Weights of a small contrastive audio-text model.
Model: 16.7M parameters, log mel input, encoder arch wavenet, encoder norm groupnorm, encoder widths [320], text encoder layers 6, text encoder activation gelu.
Training: adamw at rate 0.0014, 21700 steps, batches of 128.
Data: trained on Morse code for random letters and digits, with fading, noise and interfering tones, 26041 training examples, 106.7 epochs.
Rows from block 3 of the audio encoder of a small contrastive audio-text model, named by matrix and row number. Rows with one number belong to one channel. Each number is 50 + 15 x the weight over its row's rms, rounded and kept within 0 to 99. All counts start at 0.
After each channel's rows are labels from the 100 clips, of 14976, where the channel reaches its largest size: "strongest on" is what is common among them; "lies over" is the class under the peak. Only what is clearly more common there than usual is listed. The data: Morse code for random letters and digits, with fading, noise and interfering tones. In brackets: how many of the 100.
# filt: filter width-3 conv, dilation 8 (encoder.blocks.3.filt.weight, 320x320x3, each kernel summed), inputs 0-79
# gate: gate width-3 conv, dilation 8 (encoder.blocks.3.gate.weight, 320x320x3, each kernel summed), inputs 0-79
# out: residual pointwise conv (encoder.blocks.3.out.weight, 320x320x1, transposed), outputs 0-79

filt.297:76 99 53 86 76 58 50 49 56 64 48 66 73 59 69 69 67 68 59 59 52 44 69 99 59 51 40 38 51 54 43 42 61 73 47 46 50 56 72 57 57 76 60 72 59 73 78 64 68 65 72 79 73 62 57 76 61 40 63 64 20 59 41 51 45 59 40 47 36 49 42 67 68 38 69 48 67 43 53 75
gate.297:60 55 46 37 58 37 71 52 21 53 53 50 41 59 73 47 51 54 47 37 72 33 61 50 45 45 47 49 59 39 27 60 59 62 52 59 55 54 49 49 48 16 66 26 68 51 42 71 50 74 37 57 76 29 50 52 65 29 59 50 50 23 47 29 48 55 33 11 15 34 52 67 42 31 42 57 38 45 49 65
out.297:66 72 42 70 54 59 79 55 61 60 57 48 55 35 73 46 55 30 31 63 59 60 80 47 59 58 53 68 61 41 46 64 92 57 57 63 56 43 61 51 17 82 59 56 45 54 74 43 69 72 57 51 95 57 58 31 52 47 74 53 24 67 27 66 70 56 37 52 57 35 25 63 60 37 70 37 64 53 61 57
strongest on: fading (85)
lies over: gap (69)

filt.115:62 42 30 36 44 49 73 67 37 55 87 44 44 52 55 34 38 49 44 26 60 44 60 43 48 56 35 54 65 49 27 75 83 59 60 60 56 59 55 54 48 31 54 37 56 35 48 63 54 69 36 45 67 33 54 61 64 48 36 50 52 13 53 41 83 67 50 29 26 55 61 61 37 39 37 63 37 49 59 67
gate.115:65 40 50 37 54 43 57 55 47 62 55 61 55 66 59 52 63 65 50 23 67 39 34 23 45 50 49 63 61 25 41 61 53 39 57 61 57 51 51 45 32 41 69 28 70 44 41 73 51 73 32 56 51 32 52 53 70 36 35 53 37 24 27 27 39 41 46 06 30 33 30 64 54 33 52 50 50 31 29 49
out.115:36 33 69 47 43 51 22 49 53 48 78 25 53 36 46 30 46 49 24 28 55 58 63 58 41 60 50 50 58 85 63 83 55 57 62 59 66 83 54 68 78 55 43 48 54 40 65 42 60 75 52 57 52 60 66 56 57 68 57 54 62 29 58 44 62 64 44 52 21 69 53 42 22 47 35 60 26 61 52 47
strongest on: reverberation (47)
lies over: gap (92)

filt.71:30 43 11 29 36 45 34 50 33 37 52 23 25 31 41 19 21 33 24 49 38 35 65 50 50 45 47 39 46 53 31 45 39 73 40 31 33 55 50 61 34 41 32 35 39 29 24 37 47 33 28 29 49 40 52 29 40 60 47 44 41 47 58 39 76 36 33 53 37 52 36 59 33 34 34 41 35 61 53 31
gate.71:66 43 56 22 48 33 61 54 53 56 64 51 47 52 54 41 54 56 51 16 65 48 29 32 31 43 39 61 54 27 46 62 62 17 55 68 59 41 39 34 17 49 59 07 58 57 21 61 41 65 22 41 67 22 45 45 58 15 53 43 37 18 55 49 60 71 64 17 43 42 61 54 57 41 52 56 49 34 44 65
out.71:55 53 65 40 23 27 48 40 60 48 51 40 74 27 62 63 64 39 51 31 61 66 06 36 23 54 50 56 49 41 63 63 29 41 59 66 92 42 47 39 67 41 46 64 38 48 49 49 62 52 45 43 38 19 50 61 52 47 50 54 29 26 22 28 24 35 33 47 29 49 32 30 26 41 10 43 25 32 25 28
strongest on: reverberation (85); rumble (48)
lies over: gap (100)

filt.93:73 67 45 83 63 44 78 59 78 65 58 74 67 64 85 75 69 60 64 75 48 46 65 58 50 45 38 55 40 40 42 41 48 51 44 41 44 40 57 43 44 84 57 56 51 80 65 52 64 60 57 47 80 51 43 51 50 44 64 48 18 61 24 58 53 44 45 48 72 23 21 67 72 60 77 49 78 39 45 61
gate.93:49 36 61 16 47 29 57 51 57 59 50 54 47 63 47 47 56 62 45 28 86 54 63 44 51 54 57 66 64 10 45 64 59 52 66 75 67 48 56 42 30 46 71 08 75 56 15 73 41 70 27 42 55 32 44 37 69 26 45 43 52 26 49 45 38 66 62 33 44 34 55 66 67 39 68 42 59 48 38 56
out.93:54 50 24 47 45 48 69 39 54 40 53 26 55 51 39 56 40 25 54 39 23 36 11 27 24 35 30 32 18 25 35 23 33 25 24 31 46 18 20 17 43 53 53 38 35 59 25 41 45 35 42 30 48 55 42 46 29 55 59 44 36 59 54 45 60 54 63 61 52 51 58 35 56 51 55 47 43 48 49 53
strongest on: rumble (43)
lies over: gap (100)

filt.51:50 29 46 43 45 50 52 73 83 70 54 60 70 64 56 68 57 58 51 24 35 47 48 35 44 51 40 41 54 52 32 46 38 50 44 33 39 58 56 56 58 84 64 39 58 18 56 67 64 78 49 45 33 70 60 49 66 34 11 54 60 46 49 62 60 60 51 48 65 68 57 68 53 75 79 61 66 65 48 55
gate.51:54 42 66 28 39 48 49 48 28 50 49 43 36 52 66 40 46 43 53 34 60 37 46 33 43 42 38 54 53 40 29 57 58 53 46 58 52 55 45 48 51 22 58 25 58 42 30 63 46 64 30 53 54 25 50 37 53 45 51 44 49 12 35 34 47 30 32 08 27 34 40 60 48 45 49 63 39 42 44 62
out.51:41 62 57 35 40 27 34 44 26 51 46 46 49 53 34 43 58 59 48 22 41 56 33 41 48 42 51 47 45 65 57 57 50 30 45 47 51 55 52 43 53 14 54 41 63 62 35 64 55 48 65 36 50 40 53 39 61 43 47 56 57 43 47 45 30 33 60 45 38 54 55 45 80 38 45 43 69 40 42 59
strongest on: fading (61)
lies over: gap (76)

filt.34:23 43 19 42 42 24 57 42 64 30 51 33 27 28 44 31 25 30 23 36 37 41 73 66 44 42 58 53 45 41 48 38 50 68 39 39 30 47 63 45 67 66 33 56 33 50 57 35 39 44 57 47 45 37 37 64 38 38 43 41 48 46 57 36 51 38 41 48 55 38 56 36 37 43 39 51 39 37 69 52
gate.34:66 52 41 15 45 26 69 49 35 55 56 38 37 48 41 29 34 53 27 16 71 38 39 16 37 49 45 62 61 31 32 67 54 36 57 67 58 52 49 46 34 31 61 20 65 58 21 65 50 71 10 39 61 13 52 51 66 26 46 51 24 16 48 26 59 40 37 23 22 28 25 56 49 19 37 40 40 26 34 40
out.34:35 40 40 38 62 32 47 50 42 65 56 57 34 52 53 48 52 42 47 56 30 08 45 38 45 23 33 31 27 10 11 04 31 51 07 18 25 20 39 22 41 41 51 28 51 38 38 35 59 60 48 70 32 42 47 30 48 15 35 42 45 39 25 51 32 45 61 24 68 24 45 76 70 69 71 55 69 57 46 38
strongest on: reverberation (94)
lies over: gap (100)

filt.36:66 66 50 24 75 70 49 29 27 32 29 32 39 55 52 45 53 50 49 55 70 59 48 52 51 52 52 68 55 45 59 59 69 47 61 72 69 50 49 46 27 34 53 32 61 64 27 49 38 33 46 37 70 34 50 35 46 51 53 42 44 22 34 36 31 75 46 27 14 47 43 47 35 30 31 33 20 49 37 42
gate.36:41 40 77 20 36 28 57 59 56 52 70 41 31 46 46 35 39 44 38 09 63 51 55 36 30 41 47 65 52 27 43 67 61 32 48 56 45 44 45 37 45 49 53 15 55 34 33 57 34 68 17 53 62 49 40 34 55 35 45 37 64 29 69 48 62 48 55 37 50 52 61 51 51 47 54 63 51 59 52 50
out.36:52 69 48 59 55 41 76 42 54 56 30 45 32 46 55 46 44 58 60 50 66 58 44 49 58 53 53 52 71 84 61 70 55 68 75 57 49 83 58 80 57 45 63 80 64 46 67 73 69 71 62 62 55 46 55 69 76 56 62 63 58 61 68 49 55 44 46 68 38 73 50 60 52 52 35 58 53 54 46 50
strongest on: reverberation (60); mains hum (43)
lies over: gap (69)

filt.195:44 33 55 43 49 25 77 67 96 60 74 55 46 51 58 45 48 49 32 42 42 21 73 60 31 27 33 52 28 23 15 29 42 71 23 29 30 24 51 29 37 93 48 27 46 49 28 51 33 61 24 31 55 47 24 32 49 24 44 29 44 51 60 54 68 62 60 56 77 43 52 69 72 49 75 65 77 50 59 54
gate.195:51 35 38 32 34 27 58 51 45 47 51 44 38 48 42 39 40 46 33 10 65 40 54 41 38 51 49 65 65 30 41 68 59 55 63 61 50 54 63 47 26 31 55 36 53 35 35 60 39 49 28 50 36 14 46 53 57 14 32 47 50 08 53 26 49 54 32 24 39 58 54 50 35 31 40 65 35 38 49 65
out.195:85 41 51 59 49 77 48 74 73 57 74 59 70 52 63 66 61 50 39 44 29 15 27 27 31 27 24 24 32 26 26 22 18 40 21 32 39 24 27 35 53 38 40 51 50 51 80 32 50 60 31 42 40 53 51 43 58 72 42 31 35 42 57 65 57 63 36 47 29 47 60 54 33 54 55 46 43 54 61 66
strongest on: speed: fast (67); reverberation (49)
lies over: gap (82)

filt.305:59 46 68 57 64 57 32 75 55 74 52 73 70 68 49 65 67 75 56 50 71 76 46 39 64 72 53 64 68 64 62 68 45 54 68 67 66 66 61 66 73 49 70 45 72 44 59 73 72 81 64 61 50 66 76 50 77 69 46 78 48 60 41 68 41 38 66 44 43 54 45 60 65 55 56 53 61 53 37 38
gate.305:60 54 32 22 49 23 81 42 57 48 53 50 41 50 54 40 43 55 41 15 74 45 56 40 42 45 47 58 53 29 40 54 62 55 58 67 51 48 60 43 40 48 57 23 60 62 28 65 41 62 21 48 67 27 36 65 61 13 52 44 48 27 58 43 64 65 49 39 50 25 70 70 59 29 48 46 61 30 59 62
out.305:55 50 52 43 46 33 42 48 60 39 52 49 36 35 56 43 50 37 55 35 54 78 75 60 37 50 53 49 54 52 66 61 86 42 63 54 54 51 58 38 42 62 20 41 41 57 56 47 45 55 43 52 65 54 41 56 44 21 51 55 83 45 69 74 73 62 61 49 77 63 65 52 55 47 43 51 62 59 70 78
strongest on: mains hum (41)
lies over: gap (93)

filt.280:63 54 42 42 56 56 46 33 33 44 15 47 50 49 41 57 54 50 60 39 62 68 22 40 45 64 58 60 64 72 72 66 59 33 78 69 62 66 55 60 66 19 57 62 55 42 57 54 56 45 62 82 38 33 62 76 55 37 50 65 59 37 26 31 41 39 35 33 39 55 51 31 33 51 28 38 35 32 42 54
gate.280:73 40 37 49 75 53 72 59 41 75 62 69 60 77 68 54 70 77 62 42 58 32 24 20 47 46 14 40 55 48 32 50 48 42 52 54 56 55 29 48 23 28 69 33 77 33 50 79 62 74 44 55 35 35 59 44 79 34 36 67 63 47 45 52 56 69 74 35 33 57 57 88 79 61 80 59 74 59 59 60
out.280:18 59 58 65 56 40 43 47 45 39 41 51 48 46 42 50 52 61 49 69 63 71 67 77 60 65 71 68 52 69 71 57 57 82 75 67 66 60 88 64 70 45 47 62 45 26 44 49 33 36 57 30 30 37 32 51 42 38 44 52 61 65 44 68 15 52 45 53 45 48 42 46 49 40 37 46 49 46 27 24
strongest on: rumble (41)
lies over: gap (68)

filt.158:49 60 27 63 72 60 38 33 56 61 34 56 55 60 56 56 56 64 56 52 60 55 55 46 73 64 40 44 67 65 49 53 61 82 60 51 59 76 43 83 21 69 49 51 54 46 50 56 69 40 48 47 51 57 57 29 55 44 48 58 51 72 61 62 64 59 40 77 56 36 41 63 54 50 59 33 57 64 71 51
gate.158:56 57 64 33 71 48 78 57 46 62 77 49 37 68 64 34 53 59 48 39 58 30 55 34 31 31 19 48 48 18 29 51 54 40 41 49 40 43 38 38 31 49 61 23 67 60 44 69 46 71 30 45 70 38 41 48 63 38 48 44 55 30 52 43 69 58 41 33 30 33 50 76 55 40 61 58 49 49 59 57
out.158:68 52 58 61 55 66 54 47 43 41 48 53 35 38 75 42 57 40 48 62 50 51 72 58 58 52 40 44 55 70 55 64 90 74 60 68 43 57 51 68 22 52 50 62 58 13 46 45 55 66 50 49 42 52 39 18 46 70 64 44 47 64 16 51 43 41 26 33 44 28 27 35 44 58 53 60 39 32 33 62
strongest on: fading (63); reverberation (39)
lies over: gap (74)

filt.172:49 52 52 52 69 33 50 38 61 48 42 61 53 51 54 63 60 54 50 52 47 41 16 34 36 36 54 46 29 29 59 25 22 10 43 45 49 24 52 21 67 45 48 46 49 68 48 43 43 51 56 49 48 48 29 64 48 59 47 44 65 58 56 73 27 64 87 58 61 51 63 51 68 51 53 43 69 41 55 42
gate.172:51 42 56 23 38 38 46 58 34 47 63 38 32 45 64 36 44 42 50 29 60 37 43 38 28 36 48 61 49 32 36 60 55 36 50 57 46 41 45 34 37 16 55 25 49 37 30 55 38 62 27 52 51 29 45 35 50 50 53 40 50 28 63 43 53 62 55 22 38 55 59 56 53 55 49 84 39 56 50 83
out.172:39 54 42 40 49 58 41 22 27 21 31 35 22 29 38 30 32 33 42 40 26 44 73 57 41 35 53 56 40 60 58 47 65 66 43 36 19 48 53 53 48 63 37 57 20 33 59 22 32 49 40 53 65 53 34 50 25 57 33 22 61 38 59 39 52 41 31 38 26 51 53 50 31 39 30 49 28 59 49 39
strongest on: speed: fast (62); reverberation (61)
lies over: gap (94)

filt.60:55 63 75 51 64 50 88 44 50 58 50 68 50 67 84 60 60 59 64 66 82 48 72 64 67 52 78 64 61 40 52 60 52 79 56 66 67 57 72 57 73 52 75 38 71 83 49 73 53 66 60 63 84 47 42 64 63 70 98 48 46 51 42 40 42 43 39 36 46 04 34 65 56 36 60 37 63 21 41 48
gate.60:71 45 51 31 61 44 67 47 55 57 72 58 47 64 44 49 63 62 51 35 64 36 17 03 38 44 17 40 49 23 28 54 33 10 52 58 57 39 16 32 17 43 59 25 65 57 17 56 38 54 30 46 48 24 42 35 58 32 50 47 37 34 47 45 51 50 61 24 46 33 43 51 69 45 62 43 59 33 50 56
out.60:49 26 46 39 51 67 59 57 71 29 56 35 34 49 51 36 26 46 58 59 33 28 18 31 39 34 36 31 33 27 27 26 11 25 33 06 46 37 29 32 43 43 42 43 41 49 34 44 29 40 23 16 19 55 30 21 42 33 36 34 47 48 54 61 32 59 48 54 48 48 67 35 42 56 26 49 30 52 55 50
strongest on: pink noise (43)
lies over: gap (100)

filt.66:68 67 40 69 59 38 72 38 55 55 36 56 52 56 70 56 49 54 64 67 32 44 49 44 55 47 21 41 50 64 46 39 69 64 44 38 48 59 31 64 29 61 35 57 36 31 60 44 53 41 55 61 35 41 41 13 37 39 56 46 42 74 37 38 57 57 29 84 71 32 52 49 48 65 61 33 62 37 61 50
gate.66:63 52 38 26 50 46 57 56 36 52 60 39 38 51 46 34 41 56 41 25 71 46 42 24 39 53 31 61 65 40 44 72 59 36 63 71 58 55 46 47 22 25 62 30 66 41 35 69 49 62 21 60 47 29 60 47 65 12 28 55 51 15 49 38 53 50 54 12 27 54 61 57 53 49 41 72 40 49 54 56
out.66:50 53 30 53 62 45 70 65 45 73 51 87 53 57 35 44 50 63 57 62 65 43 29 17 80 69 38 59 68 47 34 39 49 67 54 52 33 58 45 70 25 65 62 42 68 43 49 69 59 50 61 45 54 52 51 54 69 48 21 68 44 61 50 52 44 39 47 73 47 42 35 65 53 45 57 55 60 46 40 35
strongest on: fading (75); reverberation (56)
lies over: gap (84)

filt.31:67 59 34 62 61 39 59 52 74 55 47 47 58 47 34 51 53 56 45 40 41 57 34 52 43 52 65 47 48 52 72 49 49 42 57 59 48 40 41 39 30 71 44 82 46 64 66 44 51 47 51 52 43 54 50 60 50 29 48 48 45 60 68 68 52 79 73 91 83 77 75 44 67 59 50 34 59 53 73 54
gate.31:63 46 56 34 64 28 67 57 44 52 69 47 44 56 65 39 52 53 44 28 62 36 52 42 35 42 40 59 54 38 35 61 62 51 52 62 49 50 44 43 45 39 52 25 59 53 46 63 50 74 33 55 76 35 51 46 61 36 53 44 54 23 50 49 66 68 59 27 26 53 62 63 51 44 48 59 43 59 67 78
out.31:62 28 31 47 60 32 76 56 53 48 44 84 53 69 61 71 71 50 77 57 51 42 19 27 59 47 39 36 49 27 37 39 48 55 47 46 48 29 27 34 40 26 53 25 57 38 33 56 36 58 36 49 20 55 29 46 50 51 39 54 43 73 15 52 37 26 57 47 61 23 30 41 56 50 53 36 53 36 24 34
strongest on: reverberation (42)
lies over: gap (93)

filt.319:63 44 95 39 66 57 41 49 45 59 48 64 56 76 68 67 76 70 74 53 70 48 10 17 40 40 34 45 43 30 43 47 34 30 53 65 61 42 29 37 45 21 65 29 65 28 34 66 40 62 55 45 35 43 45 31 60 37 44 45 71 53 34 73 23 78 77 29 50 51 60 73 66 67 64 60 57 63 32 46
gate.319:56 44 63 15 45 38 65 52 39 51 55 45 37 49 39 35 45 53 35 22 82 38 50 27 30 41 42 67 56 24 34 62 50 42 57 67 55 46 51 39 33 20 63 16 64 42 18 69 37 61 23 42 56 21 43 50 66 28 38 46 45 06 45 32 47 49 38 17 29 37 42 52 41 23 37 43 38 27 33 36
out.319:49 71 55 71 45 23 55 46 65 62 57 54 35 33 42 76 46 39 17 43 39 53 55 53 45 41 44 57 34 57 52 58 61 71 47 51 50 49 55 53 59 26 42 46 32 39 79 42 60 80 56 46 52 13 33 36 47 52 58 13 46 73 38 31 34 27 47 75 69 55 49 42 69 67 81 49 79 36 50 62
strongest on: clipping (27)
lies over: gap (99)